Weights of a small multi-label image tagger.
Model: 8.23M parameters, 32-pixel images, norm batchnorm, activation hardswish, depths [4, 9, 4], widths [256, 512, 1024].
Training: normuon at rate 0.009, batches of 64.
Data: trained on simulated telescope pictures of galaxies, 5.5 epochs.
Rows from block 6, named by matrix and row number. Each number is 128 + 24 x the weight over its row's rms, rounded and kept within 0 to 255. All counts start at 0. Numbers have three digits each. After the name is the row's rms in percent of the matrix's.
# convs0: reduce pointwise conv (model.blocks.6.convs.0.weight, 128x512x1x1), inputs 256-383
convs0.8 096:105138117101149108097078113168147112128104112107110097147084114117160097127138158110133119150152111132122134156127110132105115105111110124104086115129148114160103153140108098101121149133179108149081175152125099132134095120114125122107145119147156142150127083124116144094086130144090111118134121087127146089120107140109126192130121165134124104119135115141063113180134131117131119136117
convs0.9 089:154130146138138097099137100104136124144161091121100158089092123145132157158170170135149149143105079117156173131119126111151175147117123100132096110083102121120117122119092108104117104088152176148123081113153119119109109133116115152165107128123132121122106120149118118113128087129177163181163114140105148143131177114135132107134085144131138114111169164133107146074111118105116098175156
convs0.10 105:092106110128105138133116097118150142137130143159148134157143192092097147114126117077121159198099115075091172127157117161164151112122098146130149124160113150133144093240095112121144135144111119115121126127171127159118128137120093081119148112185135115139162143109083077103132154125125124112122134143124140152124101142113120134146092105114095127129137137108099129145128123143111120145122
convs0.11 095:098149134110144139170107123121132081122139116122175181128069121132092116106120121086138068128113113095124136123121091109110121139124126133127107108167123112122109136097114070128110070140128156142114202081114129130109140110104124118103138129110109108083082098147124152123095144127096120132151141146127127103158130100108116136130112121115131141116139104125078083099164112133099098103165
convs0.12 088:139110090118123107078123088136186122079166121107127149140158124107119150134135125142157112150140170135163126161113122108119135139136144154135105089104117145143134124090136151139124089097132107112098126120104181172095146114130116100106158117119135137133176122119095121117128138097129124104171090129101108180132138149173163144090142119095134131162132092125096118214101138134159124119158
convs0.13 106:142143134139097127167117120130149150143169110114130126122165174088155136098109130135117129120118132101155103126126140097134143126146113113152139140134126126147105110110130124136128109106082162118138118145105149169150138106158121077146138196145135115118153120122094139122165154113098102107121139168102101123122125108120144115130123135102138109124123122135127153116148138132092138118122
convs0.14 091:104108127103127103134094112101112210122139081115101160154119203125120157151099128139146128158152165151116144123117128113143149116135079118134159110118139164087177146191088122127122131147133097108130111119111124166135109146136145098135072129186126156149171117089111154114151183090128101133135114071114096159123119129115129126117100140067129144113099146141113098119128132104149125134144
convs0.15 096:145125131121118108124117139075089175136141119137127118095188131105146085142138134115131137118140063139129134099136112163117126105127145140150147112134121131141101124123128084129107164095179126109156129137105106125126147101131142102131114195127138122099127151125129097131153148215130131100140175113164161141142111135141126141142120144149132148186187171135136119091078135129123095121149
convs0.16 103:086121170148166120115136153144095135103124156138144140142121113133143130155160124162144155128125163105145127132117131144136171129100122181126113123084100105127123135127152122139128117171193143132118145110119132113079140131133099128127132152090102136118124119165158131101138117134113162144154103151071138118103119094087116125120130168103133130139147144160110108115150117123133146112109
convs0.17 111:149121102103147171228120137097139107127116145157148110129104125132087080141140117129130101136121131117096121099117145146149164133100140153106120125162114128131126127129135093115093136096145087123110178082136085091166188125168120164131084121121110141136121124116108194111218155091101143105107154154133086153146106120141139126131156130131203136146117146105086125074196136163092094093122
convs0.18 098:181114122125148126100148141149162109147139149139131061090113114147120105145154158147141120117111132101165104153121147114155106156112106154164123157110122093122126128146147120118130138135131105143120101122143104128105127167117137153125126114116098141105091165135115121112120161151131112145131135142108167087152132148101101130141160134105136148141146121164154139254143103155112161148141
convs0.19 107:110107118134095120145130152122102137148102134116105140067126143158116142123128098087115124147186100139105135134167118108096177165142192119135140141136116116151118093120138136150116129101114084101132141145124132112142160119163139137125139102117146133115130092096137173116144141097097156138157142113122104138081125114118132100074095110120084134148112173111123145158165111115094092130113
convs0.20 091:152126060122113130118095122140130114126160132123128155134177151141125096176128111100115091113127107128168162140113130110113135116116118115132151128118180128118120140095145126106139163117114103134122154114144135134103143126128147131123112114104139087123138104093104119138092095118093110097135108102092106129115102089146133093116150154120109172098122102115102150210159131152111130137130
convs0.21 100:154095137123122111111114115113102160109130107121167205077136148100132147122146139090126101139179122118096138134120122115124178121142159089133093161143118127108105151146113093135135113137123093150101154157046132191144120160129132124114150142135134120115122114105161149105119162166075139140124111143154141132087125119105147136087099120100108131126138163110167174106126126133093086094119
convs0.22 097:171135119104169130100166139108113167133154099103143144116144078124129154129154147139162098143156121123092124115128115144156121092124145143111112116148113143122101106148121133116137142128152110111077130113128130127138114079121102079175132147096132149179115187130124132115095135101083130128108100137103095122188081121125157108125161105109122109102142099144069129072123143102155179096126
convs0.23 102:128140125136148102137155095190113135108108111124144169142136103121133110129127143121119102126152123124128113077114111114133146131127121196116129143137113125061116117106128094147176147143149143104126107119172085124134114143088122112162109103119133090152087158112113124103118138229144122064119109142152130117142131099163125139100097160176109152138152125109103126128138097098115073127116
convs0.24 093:111114095137118123147097128141157116127148096122122139149132171147131099150101124115124135135152165117101112083172115108106163129136137155128119130097097186090141119168093133141119151140138122093161142078108116127107117111137154092157129091127101118131093101140143141083139096102170155229112120104089134116135142129142132131116095138142123103110108114105139108000130142131100101131172
convs0.25 109:085129172128124140152127144127168098089118129110118136152137105130108117151116121131109155141110140117190136146125114099129089118100099157138147104126128123148116096141147128154132109140155111106084146122194161123110112100090124153104086144133132146136133139150110130107136086122142135136116111129099114111150125135134113119150138135164137113117116101145130154133180130100099096100109
convs0.26 101:148115080152112095091122134132156162107133096120111100148134098138126133141111134111130116138096123123138137095146121128101145138118120101093123160116144160095114136168188113126132127116113136114104179141108134117134121103140134127121108116131147135122111126123103103125101101183116141100126131109129110128122170143139150119089108137109118171093173158109094123121078111139183094126120
convs0.27 104:123151129164121099121129171112132171108166077116100096141148139151146144139140129126116128131121090149101141116126101162132118117137113139143138128128102139116109138131099122206143109105094185119164147147118099124141124139138195142161133134091182138113138193119139128165118152114210125150122129152117098111130117159124173156118168114149108142109117084109123142104171125132138116170141
convs0.28 105:046154133137143109131090131121133133133123107122133091156164125144131134111106124130108107135132181125103124138127141136160111110124132143147144144158086149134093128134092086160142104116135126119136186137120108112118155106124107120110127173120152156156127102134133145092121113116164131109086140154158140139139120139133150150126135111090136084154119127080183142156109122130112091119107
convs0.29 103:146118105121157077145137121159122125131146163112138105138163144094148199131096125116118114106129092084135166109151134081106086173116138129125116152133130113139120104091105123099152172102070113120137172162114153179118133161085167114105098180153109111139077097112116097161158139113130138105107110154128107092109135118145150166098176142105107133117160084095110094107096091156133129109127
convs0.30 097:091114106087118198146127148133119144159133105159135118160100106121149121116181116106141117136092131126178110146142115116117144155109118159145123108107110139140165125133106153115095129130144090141108084128139104127133113139128138137148079093121113123067114096116117168114135146149114131155140135149106131104138083107142146093178129138114142137117113154128200143144119123138127130107168
convs0.31 098:139127143099133130126114135176076181136116140129155133132108131156118116131128131150109163148093138170132152106165142122122133166116145098109176124139120157169164108138133109135141108101102094146137160172168113145096132139111140088072132141105147114142121137150115135085155137139149151103133154123159151114143129156193091170160184105154160113117115158114132118146181124161109155151124
convs0.32 098:121129128120129117158095170131095086112087147100132081117068124128152131131161134127162155133134097096155161142130159128156066089120123153108131119132118126140121169139183122123140152136084094220156137182101130163106117141117094114119130118124135144149101104114121082122123071158119119128187125151129134074125164141131124117077141123151113145154184117129098125086134119096122152104111
convs0.33 089:135109140159141147102131115094159142077127118116117102134096104122086175115115137106113158143104109142174160124125149126139096142142133131123123126162138156129085114138092157119095149135097160110117127119140116124086112119130111090101151134095135083087058132113103123105122142112158125107119191131144074096109093118126141077097130171111105104146117124128099096147109141115121130152141
convs0.34 087:101112139125170133125153119112132122072099128138145101123120157153154105165141088123210089118126130142158097164104133156156139137143143134133105139144127141127142163097153133111141129087136134105149155133099134118149161161133150108062119146137116119098110142126124151116151139132120155169127162110136161133133149083139143134141139129142123135146152099158087123173099176110089102121082
convs0.35 099:151092150107123164186131123152117117111113136126154144104113103127137148113122160157112076124113130125141120118126147128179161106121114126128112131104133127129159108148144129101144112121125118180099154171129155112126154110116130064131149106102131126121090119137124099152149159118197128108131122155151117110133159129129129160159157124110115115109096126117148094097138119091186175172124
convs0.36 103:128139108130112148106119114092107151116142131113126106100111157098130126161095071129118091125106138130156145100140135150146107137124135132110132146164110131177166103166129167123154151118108144119107138111078117146088102157089149167170111154106137097154094106133153126137136135120123146115122129210116150145098119138131120119115129120161116130098146171111097173080119123122131094114110
convs0.37 093:108161134099139155151128131157131140151109125119145123111134121122131087158124096122132109126118088128162146155168121145171141115165107080132125155141082116135072122087150127108112104101132114137125137087125105107139123104106189080115168140129139089120115141158116094104179143125074138131120107136159158157108103140173097136173101117131116143115108174163126151164152149142095122082097
convs0.38 096:120116174140171163099155118147147122089117142154110145117168158145100135120138168106143199136106127135124190139169107075111101123102101115130135114123185121136113117113126164121117122128134121113158130111119117141145127105147167145130135120119135117113113123145114133087134141117124132136138130136109126135161147145128122158146117094117102107113144102141091112184117142096146184171112
convs0.39 104:118154132135116107120130148121138130154130143140113109050116142146165146117136152112131146141130104188116095127114164130123123188150121099135133143154095108131146127127101091156102149134115166129147103139082141157139117115154115131126157143103188104113108130163133135158134101131176154125147115144132130125095133173156135140107150132131151147116146149109133159136153146194159115166149
convs0.40 104:139118088138124131184096160091139103129074119124155139124121130107149124127140156077125119127141126114149128155154128080112116102105103113141121118109107113136161120108104177110132165096093089128157143068081104137114135147098148155128129112126146143172148140121151197073123129106112150083118125151154106147125118132138144174123138113107140131126142171134164142202089127115124147128089
convs0.41 107:160093093110115123109119137106177107131164154178105094177109127136117163152132153159144110161157110125123121108133117122132165175147143117165103118096114115112153115102114136161131112187166105131119093112124104122116128054148104166094128128130138118116140112189148157125127166137114161119144123123067123120128141100131112090160144126150155145154139126126185171107176133129101136108130
convs0.42 102:106132133132121124107091119129134122112095162116113117136103114126115154093122150156133107112119100146169104121159085154126158139135121109121132109136108120121104149105108177144111126134102119110084100112129150116162115163144105189113136093158128097101135103105104122085115119085148138136118130125085125137114107142122121131109085133113123153112129104139093158132133114112123194138112
convs0.43 090:119120112140129092138134099094118115078112139099156084143143126128122132132194119148162096115154117115163122102134135083127155143120163146186127140108118147103158142098161135118136134132090153146134127114147157125133139124129122128123127159118131110127097137110112129113138148096133123137150122120153136084130120108136132117140131127095112167142086125177119152120137162154140124147168
convs0.44 096:125099115123144104131090131106130145095107059127097125145170121123161133132152103125154093083162115136085121087135119083157091122180101126165108128119128130107138159141097072126134083143125089130113134108127152128104138158107133109076141156148109156148133142087165131129148125113110059180149144111146124128153118130105142133158099123128121121186102157128130132109168088099167098138150
convs0.45 097:145140132167108123125126131153113112153107163122138174132114121125122142140174121129124112130156163102107129099160132131146175140147116163122125123152128169093148128140103127160126102142106121112145127118159121122097131158169163068135115136116121160103144143132147122125128141115149124123151150114137190119126137178127130134137134124109117116114140138139128153089104201115147110081134
convs0.46 109:131107122129158143166121181119128167115143092122173132143107078156113076128163131131134123142168113115132129121115144095116158085139156104145095128127162156109167154101109117134118093109118163167103127172119159126142158073131121122086136131148124149148147155097136154149149117138090050129118076109138129124151110101120138135194129135130124119157132145150116184105126098141117130120142
convs0.47 100:117125126136095171119152126173130142077134095128113100110164102107105104152130163128143161120161103117107101095119143091118116152122128112116162119169237143111118140126131097123151097109109115117132145156170119123134113125173127163104121147140112138156097108117158132099105131125137083141122114197095120106156116106135146168146154137099180132108130141151161159062094127098115127103147
convs0.48 103:149116126140101136129122130094152172106125129093116089118152143117147138122126142109148115120092139112087185097135117156145076176129140103131139095125145202115119109179098116139109146156107120103130119097207110119142146165110149092124108130165154172164132124122105102111132155104116117112118161130169111132102109142121113130119142140098081119132130116113072155134132113143095129117125
convs0.49 093:121122113139108128101183121170086168138097098097160158087117154161116160096128175134151135087125128163125108140127147154109144166132118151106141114105116101114192134166132145140138169131119130111093156153109159124175155125130112151113131119134145135169145122142138177159172148140156136116129145182115147131194117124100126124120090126099131137162170090110146079117109104102158158152138
convs0.50 112:107140108150109113176169140122117116108096114123161138160089125154101146138153183129116125139130162121140132092136127121122140144114130119139122138120081114097179115108138164130109136122123149139113094131121122124089155138130102100152121132110144117135098167130134107147114109125128117086100110208120116136153124147135157075137102134118143111107106153131188136110091133129133103126185
convs0.51 094:125077116133094166071112103121092114092114150185141122174095143143098133129120118122137150161105153119126166120100150131140099106141122144155112149101098122146126106134150159115114150076135107129142175147138116114132096133091097075167144115123140153127143141103126139119125110119119093118138175133115129084110118120125140079165142093146116167190113120086118075123123119145208115109141
convs0.52 104:137115146135128129143132153141072165156144179148115109136097122140172141140118139138124105091105104115154150126137111155119121126083157182124114118133152114098097096124099118121137124117140110119141190115169149123132120128151160172131088103108128118115136105122123155122133124092127105137123132114119132077134137135124111104102130126142091144135123104140105126139140126161163122157119
convs0.53 097:111136114108157100152144139120108110098143114128102136134154117137117145168116137125152115119145092133113097089130100103133132137124121096124132102183158121113093108123110149093100137121134106123082140089133136117112115117130150144113110186118161168124145123104108118140147133156115131125152150107174117093117119123125114148095122168132148123122160101143136123104190109129112126139172
convs0.54 099:131129152127120115144098130110079155105138126118128117114113117136135109117116097133133193128133109144127141103119136139155206111104149110128166148120161094112105119122127159137098124095138125141132173105128090110140104151124111121121150111085114126098177110099173149107139131122091109107084140110120085075115136101127103142133126108107122127133129170181139132114085160100127095119109
convs0.55 094:096135140122137140126119120155121131129107099127135190145081134158123135123151114101163107102137114142099104091120130153130118104128082133121142108146123127142136162104202157143104124119134149109096143134126087149123126163082093112114121149120113119143136101143141128150130136127085156142145130107143143150125141114142128080091160178110085105115167118165137102079123168086102140135168
convs0.56 100:113142163131123107145148132125168157101099173143134155101103138120119136099137169115126105135117082112102098131157145160113098146136148153128160134109143120133122131083156081156141121104115122166153126148095155149137124142131144135128163126097101139146135129133117099114110125137149084124114159087130143123133115122110138126133079112087130098183115114079133100128108118123161135114138
convs0.57 102:157143097118118141129139134100158147143119102167152159128143174118135109161127125143122164156164127156128140126125195169148126123098137060171182147101087120152120103116113127126110174105109108174134135153128153108121117143145116094155125114118128119115114123118144160177117071119126139122129152099124121136114173110124133137132143118133136130178146153137122084136100130150150143119142
convs0.58 106:140140134133110104160104156089183147127144154131127133142137132110145138140115138142109095145130099093095086137137130142142207138136109159129130146089110086143111122095131110121119115156117148136132121133130121117127128151135172152096144147104133071125096130137191121091155153135117133121103105110088134120105124106119124105141164109102105158161126095136121155141145136170136135103111
convs0.59 097:095098074160135098110116161133093120112103145157148162069106123136092159173147141091130110130178178181123136126114111123124161134153123119121104134142134159129131171171138107054133149131162114131138087104084121138129116105121103104123113133132138188122142104152109121133130129130114107156151141117142127182128120092107137124132170126106135160125104173132140139116116158144121133115142
convs0.60 099:112110151143070155066156112098161138141110160114136100124070142140113096132108107139118069118127095124101143106098116121114133144084121096121079120183068183140072121110129102130166155126121130124114138124153147102098100104074123096119139094179115150143119140095134104100091167154162083160108133169146108127160120151128098138159164106163112112105120178135101145089143120099153155127142
convs0.61 100:095142155117133179112148134114113099117100095163165131122166162177131113113120115136127141165091143184126136149134135166120181163130131106139098122127097128149170133081123088151135158142110096128115094131116132165113118093112110122104138135149120135099110137175135111115120125152102159153114137168104120132121135150100146105155117153100144143133122163121165144174147114103099120147125
convs0.62 102:133132191105150102124100146168130149099089173131111129124127132101147120152131169127144167096152149119117116139195092153119109135124111122119166102188103128137094143122097129169116102122121159054126161142137123119076143150210138181110196139136130138140108141132143087130096116105099158157153130152077163131150124138160137141112165156136125115145128143128136133100126104174099152152140
convs0.63 099:123147143144098095086133151161162138156121141123149130114109113123092142106125140155114105124139124152091139112169136135140178077141117116099163141164150143110143138109106121141126105116103095117085182167107166113149131125164086124116134147126109130167153131129158166160099114127139130116138110121126180121164130128173142094143099106125150125116116146137137164099158136180131179122145
convs0.64 099:119127124174100116116117121099163128125190113113145176116154116134110162142134137083123080122165154135114108105124122119128097159129093094132106126105100125123098110115122129129121153138121133131141167171097122112152137134125133137110128225143157125145099119135161164135098103131111119164132111125102135116103142125108153095142120142144123091133136128141087126049134127176125125105172
convs0.65 107:141119132154101139143107116105110137122162158122133148128164107130165181114092105122132111139144107142107122110134130118103108136096103094128143130190067102147057109140125132135149109128098130126105137156141066139126144142180128123137151210127126139129167118101123135122190122125146130137122123144088075144121116109103123109118084120163134128133134138092102176094192130137116137112119
convs0.66 102:161140162165098107144092110129157119135122130123151175124135101068124170120099138117116137111187093091082134110129146131113145116129087089120096145149107156121164109090116145161189132153104164122120107160177115128181133132165141154137127153113091135114127080098138181129143092126098068123134122163146163145165129094101090085167104128152100141122128131120154149154178113116134152131133
convs0.67 097:149114108118094103135143109094145149113110125143152105136149189117137111125116145114132118116123155157100153118123115134131142133129149125103124102141127098139116144135151178106141162150100150112135128162129150142112152138140126142135163108133143156126145136176084109179121182091171126110135112149159128096108104112112176110113153136146167114157100111119101147089123116090190148117145
convs0.68 095:104086134188131115140178137138106123152163160127146158144157135106190136105122151133137128115160124137113144148124174119131148170117138129100138107113141149102131151147084099096115125158099144131130153113128128132138162117117123096142137120134113149123133081111134141089103127093118153158089106146122107152130138131135135147129118104119104113142105096131137093120147149132122097130115
convs0.69 098:130115103093116097126115148064155111174090119115143132172122151169144097117144128112137114138172101141163146108119114130078093124170110141136122097121154167100126140126148127150097138165120143118120097137120146134130145119111078108145125118176125158109115171156140121140116146131124160115101161125113111148132125144114159146098102164133102137119131124114111157084130140143158125121149
convs0.70 099:101140107132146136119080120130097148111144128139146131128155127121126134149110142116125129133108154169123123138129156078147152113120130195111101117107129138124122137138116154103146114106158127117115071147119131175144173151088140102138127125130123153148132124151156143135113158091099111101128127199121154103130113129120119116172128122107091143160133118116177180126120144119127138124126
convs0.71 108:128103113140115104127123133139093102118180130122105152117090099134114139121089143150128173129137101101107105100138082090129083149126143111121134114131130074136133126139153097112102128154137074109140093169114134133152132133111064117118105139206146120152119141110099092122080136158103137108143127135124135133058101100118143144106130143111117085113174121114093112065130159119129211108117
convs0.72 102:106122138103144150191108162127129153149118108123154150124160111119104152117121122130117085134127108110113124131128095167121114115126146129143075141116131121128101113103148133104158175124128088141114105126116114105131188124046100119130149081115121106130136112108134143143127087185151135144111092158102112120111122128131168136129129124166082126151131125110159142143077134157082139179118
convs0.73 101:136124175124115110144091139158125166150124120158105149144148116104091154115158105078142133113118108118116145137190170175091092134153105145132166122130171148136109148127169147174140154101076108121145164123150093138147116100141154105138167124115151126096128134133129137123118117148153109215141117126153105092078143135153133113102166117104119079166126117157094089160140129153125159112135
convs0.74 106:161116115143136151144121151110181143106141117128108139141122154121122132107123127144128137150126108122093146116140146160128135117131189085132136136143135179118118106091110119131145133129117145114113171118151187119101128129105078147133125130176114163110133167110142152174087105092129108108123138152123126146130131118099111133152113154156070184145107143132113156108127149109167135146143
convs0.75 105:100127152094103117161146112115171129109152123125139117123119131109115110130137112141126132090101116154123075101119109106135159099125120123144052127164146126117169115117162097099146121164114115118107161080127177114109142139145090131128101148125150134145125125123113129180161155130146110116124105157146140137121100154123146095101127134150074114120138122116123138084177119121176157178121
convs0.76 099:137102136126078168109083123066085113123145127116107096130109165107125134160168094156149094114165089110132133090152083130101142129122154139134133118171148120142107129121084138127148072120077108131147177143135130133097127125131090144100147127120113132142099149085102123103134145110119094160176135124151064115158163133134110155125137112112122113139127144155145162065150158143102099123151
convs0.77 106:121091135113115116128126121121139107065126108130130096152115155107159133126142136127113115120141100100126127116131168128143155137128148180129160162114150095122141149133097140129153147159125083130145112157202181180149126144111141097131126119152146137123117125121160126159149108154097074121123110145116128135097142174124153148105091135150125141090172116102125143060092107113119137103153
convs0.78 102:132135116124118133097121157106104148103132115170137128135086123175114125145127111159134146129120141168125118125135121109140150131142132126098160133097152138152081175157108118182107132113158149143154149116079083109109135143162150118126222115125151124105114137080122140090075162140132100118145162112128127141081119158101131100125127145122126131180126166172143135115101120157111128176151
convs0.79 095:139140047131155145166202122157122173172157110137155133144113113160153126116149120160125154133089149161135139148117134165112107105108125117150160125145181119147094159144202130126102127118125133125122155159116113148149140094076112153095138185115089121119187107158156131118130133081108204124120120087100134154128126149114107137168134133122135145128139112158164136136135129122123137075151
convs0.80 101:118145109143146121090128155083126170141118171166122128144104123126137100128173113092126129130185102141141101126111149097138166158126117130152116145145108120104131126125121154080126135137134175146095117127125167125138153155135135133146093157143129094105112104123090141161087114114135117118153158146124116105116114060116158110128157152094103186112126127145158126160100111180154114139169
convs0.81 099:126118142129094126139093121128106102154109106155119134138105151166084128100147078155119132127139129149123129130148141125139128115105117104127156120121097141151096127114142113177108122113118134131119171157135142117140124073091091141101129083119110131128155093138116143142152072144155180122133165148101143107108121125144118133147142116097145141148100125149096108143132095077131160154123
convs0.82 094:100121143094084090105121134121136131131104130128159133143097113133167106143135132163097147131153152154135121123106109135093147153106126097086139120139130140118107122109137123114105210130146176130145098136155199122096130142101179161130096132142133116154108147130140111172056117186103144086123137152156105143101109146106148111117138108173118133120117147107127141100079111165154141130172
convs0.83 110:135139149132147133205118110134106137138115137147155138118103155118121093120137177131128131121166148164129142119155148119101133153114144149139167144220074114136211103123121104085071153115119130115127111154082095116113159089147128151151140086106158126155116135109150093126152133100098137141137098110095165111123147138183128147125145132137122139140125090121092160078194133144125118159137
convs0.84 101:097134124143138108116133108067110141142114126093126141137150087147105128131157104079152145161135119187142124122140155148115103135137151151138089123110093110177128127107145135139116126139122132130140116125157109124094129103100161151131134112152160108097134110144157131097114107138123137125179142137127161121136118162101101091140132159152078079099117107142082111101100132155140131120155
convs0.85 096:119135127125096101130112119149182107154090118136152143136098171111106102134119143114131125135135121113152125123099153120136098100116132146124085134103125108107102113123136067146094075142138121132148177144138198109114086112036111146132129158127108132126092156128157093192128129127131122161120140120126132117146081134111198131101126124140096102160104128134116080103123116122141143091136
convs0.86 110:115120127123087178164127112091091125105141125131123142131093127114129164110138130108101140121108131100133118170111115104126120120133118110120206129146076129105161103129108136120106102150113077120090170184131118101123101106158123133109115139142138143119155142096141118127173094133133109142115140098109146139095126117101092128160129144112163147145123143109154129183147147114105128099120
convs0.87 096:139139153106111133101113149116155172171128117140160101105077197127108112134158120127146080117124149105140154126136094129126164157119135133132146121153123134126096104160132154100104113131073118098142118116131117154116121086136136122114111131174131115144112111134129145135137172123126101157140131109084094156148137157145100161102179131135139129156143139160104116082076169146139102121130
convs0.88 106:109113132142095116096155174129170117099116108131109170137158115128153105119124131133129122101125148125108124145125135134131135128131119149124135120105078122110105166124126145141132151137121214137114203129110111133102113134134079150113139123116120130114122116083171129125145135139135097104150111106123162136128127134126117159099129126105103094118142125157149181173136114096132112128124
convs0.89 095:131097101131109133154103124094138141109138128164128135179109122158135146113101092153139116110166131178125135133151121113178170146158128127147149137133107138130108099110160094139119101127120119119118137138160132096136136155172088103102121128141162133163150120166124130205166142122146165092129128119113099144106116137157126118119113142086134115130130151122110100113122137157087092131112
convs0.90 098:114176129145130149132136135138106092091113144130139119114131081121165127160147124127098144126159113136149166067119109119109140135102106122123131087141127127161121095135164119107109116136132137138105079102114148097099140122106133143142116118153116137087128143148114144150121132095127151114139127123152110107102112135157117161146120151142162137105120141093172166071142179141137124133157
convs0.91 096:125151095147126095111159118120110134108166188166184188113099125139130161103106174116117149132103123163131100130137138115169190145112103155127140129127117100114202122122138118097153140168134160143137127112158108116146127134087100124128116142124124127134109143092123177110133123105145117132117161093115136095122113168131098100128135117124132126139121109100066121122113104127154124155113
convs0.92 109:133115147149124102178168111075113150123145109125175142108135109115141104164148165096110154136121146112158125135140145124145149141133148109126105126112127129125134139125132128136144160135083151117141105170113107087113136132114132123129141231125147126141098095144113120105138122144130152100121151172127160145154138120142139117105117118100150144130153098128198109127104109132107100118139
convs0.93 095:152122136131129061148106126148124162192098161142119106122133112135126135162180153142176070115105133105124123088115118167145158097092094123157148119131154136125127153118174116124143148092129135125107119136130112117125163133116112120073164099132134121132116140169150115159120157132117104193139123125129125134131076172141116088132135187115124105132155093230132130057110114141126113116135
convs0.94 105:119147132133138113107097121115145148119122151158111126100102151157101113121150122159116137096157168159167133120142125169136153147143118167123119113128090122139198121109150094122106170141141118158137130128095139155128133108129177128162129087144139126148137098135167105106145145108118131114118123113150089089129110143129139124117120105123101115161108109142123141132113125122129133105106
convs0.95 101:116131120134151092153089136128104162085163135139173208100137115140126107129149110143127106145124130113134122144151113141143118179140114115136105134160117147139171107139088156135163091130119131139096139093141113168139119148160121107139117146125179149156118096109113229078163137077084091136166157130143122081123129130140130122158117166117141113104121138116130179166139143112106130135120
convs0.96 099:128092135158092131167139125118157123152092148141139141139098149138126147145112136120134143143204117181144146128145125124141120178127098093147124126130120127137147132111127143133137142081080101097124118089112156140088135110117125164105111154100128121114121110122156167130097097136133138119117178190128146127134129156093109075095146119127121112168140190151193121106104133151149159157114
convs0.97 100:170130178120131169127136090134152157124138120119159131114139120095120169142135133127111172102114127088134167134121140089136124112135118104136189144185100152161141145143160167079103132149107109102121123128160104153125149148143150134080144146112149094110149137119144133119175137149125103141115130114129156163209136093137135146101126113153112108097124156083090126129211145146122164133135
convs0.98 091:117135106122116106097106142099133152144193147133153104140121149164137102156130157108153119141137117116132127125145130168132142132130108124149136118155090100110145114108108108161126134071106163081105146125070083085149120098101132138129129081154147154151098103151096139079115108090104080140132105125104138135137132132123156125130151161101120138148078133193120104137175147118088141130136
convs0.99 105:120117146116114136110108119152135123141154110128123089108109108105105132122131108126126132095106128117128112124149140106123153161125128120139156118175125094119076122132113161128168125116156136129114120149112152113109075122165126193139144136126119169139128152111130109173097144089161113116121160157180138135156099132172142187113130117157176138126110151127132144136189119140135132135134
convs0.100 095:135142148119084142132143137123159177117105108172143109110107081129158156151132115078140133187140152146081130113195096158088105109116117141110147183142110120124114107165108144151087176110101089091164081116147145150126106135113124067160150111131132090105130199127112105156143163112149130125131155117113096164103137122147160130148102127136122122127140140118142144098093122109167156115108
convs0.101 091:139116137142120090130118152121103100170166108140087118127124135141142138130151118164152109134118138138139162122082134108140120087145139129096142143110092103093170142120134100102155100131152113120131076107137146095167126138145134107147129098109118132153131099063165118098096093165151129172154127114133153115129127151110098103164153129140172096115108105151159136102118139134126115146177
convs0.102 100:146151126104065164105108111092134126112132109120121145124146096093063130148138130086131100081162190140124121159119102154120116137115125100126151144115112098069113135118156115122129145123097110094139119121152103102129140076134140097134126108148131142106137105127113123127094145131125105140161120109116139101125123130118114115117074129106131123172143143155127150151114145110128163122121
convs0.103 102:123116139097128122083098129154121164110140110130112134129151108157128129127095113120105139082152139117132129113138120107136126111125130081114151157163179139103084125127104085134150197134150088118152190125129188102124109105117102106142126117134104132146133176124099110154130096199137131100105108115093114109164152133128198143169123103137128113137139113117109125143140090181142138116115
convs0.104 106:157103126128123142069133130133137162114162148142116106121179121120122096140119093158131128117123110110144136142133146111116128125089104090117092104172142130113108130120100140136092120139095205134162107107118114131125118086130127080108121208153116163121069145102120073101072133115122117130102143100133115136157125118115128151132102127106139119100102128103143119085137134150111099111119
convs0.105 105:090122123111146171104158118158095123117159141138121124149115150127089118134147159085118145126142128135116156145150133125156146122104157174138094137133120121107104112117142134104110110156141144148110148109097139131133100115140062118118128104123113111119136117096119133107138160125153133114160141078135126089120145142144146159148095132113169149148117144144124156152125093133134179117116
convs0.106 103:159147150134109179120112137157159130113158131139142141163112141134119151122160109111119098135198127136171145115137130088085075125131121145143118123132145150168149123144140181137129145160133100117130094120118149163136135093154101172113158148158134118089113118120165162135089106129104183115146082132136135146110154133146114155153132143112165160137125135093163140104149132113099178143142
convs0.107 099:082112088146130103163090097135125126140104138109140093117089132155113172160143118117134137179129136147135143129108152195099114116141111137111130145136113110146101109135130135057114135117070114112090147115093109142112127092124138111125115116086147118113133094165204087131147157132104104120130105125129113150095153136089156102099124108136103115119123106135070067156148142108173172111134
convs0.108 100:088088117148111126112152133122133119198161102128133138094085132151151138113134117113137140116149169122139134146144123145145139112122184118136098123134120133131131154136117126108173094128094122120142162161113122109150122172132155204118121137154140130174125102107116136151149182127195124131137119109153104120154133139112101178132118139161094125127128106136087104150094137142125153107108
convs0.109 098:101125164145168130123148103185149122155128117135119143161122144160128109137121136168110096126163108119144112132143100163102116128184123139116090143158152151121129138162124140140125091111174155118102155135147149139124145133112108120126106161140106110130124093139072141154121203123180174133114122121136116168146129169149104101152169128169158089149118139132122116157122106135138124104130
convs0.110 098:142130158141085128190149113143118112122125158158133139094113130145139114126139132173137118125143150142134144137126139142126131195127111146101179137127130108132188143099144129093116112175138112135128136144100116132125148103156085124113135133125155167104151144098127120136156161099133172102136144148142102124117143207155139113104138122114153122081128117122090138161144115153112177135139
convs0.111 100:141118106097162139155172148083143131115107152142125114146115109105135100119127132149134098107152166141133101108124133185085141122107123106126124126155125103143106110125116142131145139140090085127157103124143097124174167092117114171162140066138116141177142157115151153097151102149126110118139125126160087139159104137142139164171124117128133121135132132148161130110121103129131181128121
convs0.112 101:119119082146106152155150103102136108128106115122136147167131139110087148124140157089136116161122145112130149105143107152159196176116160115146124121154105133104126097150173139143124099125143104152155113103147131142117147120141148085065138152141129189129146113148107127134130120111098111129131138145144126105148113146128115094123103145137095153149095136131147127111096115170160136145133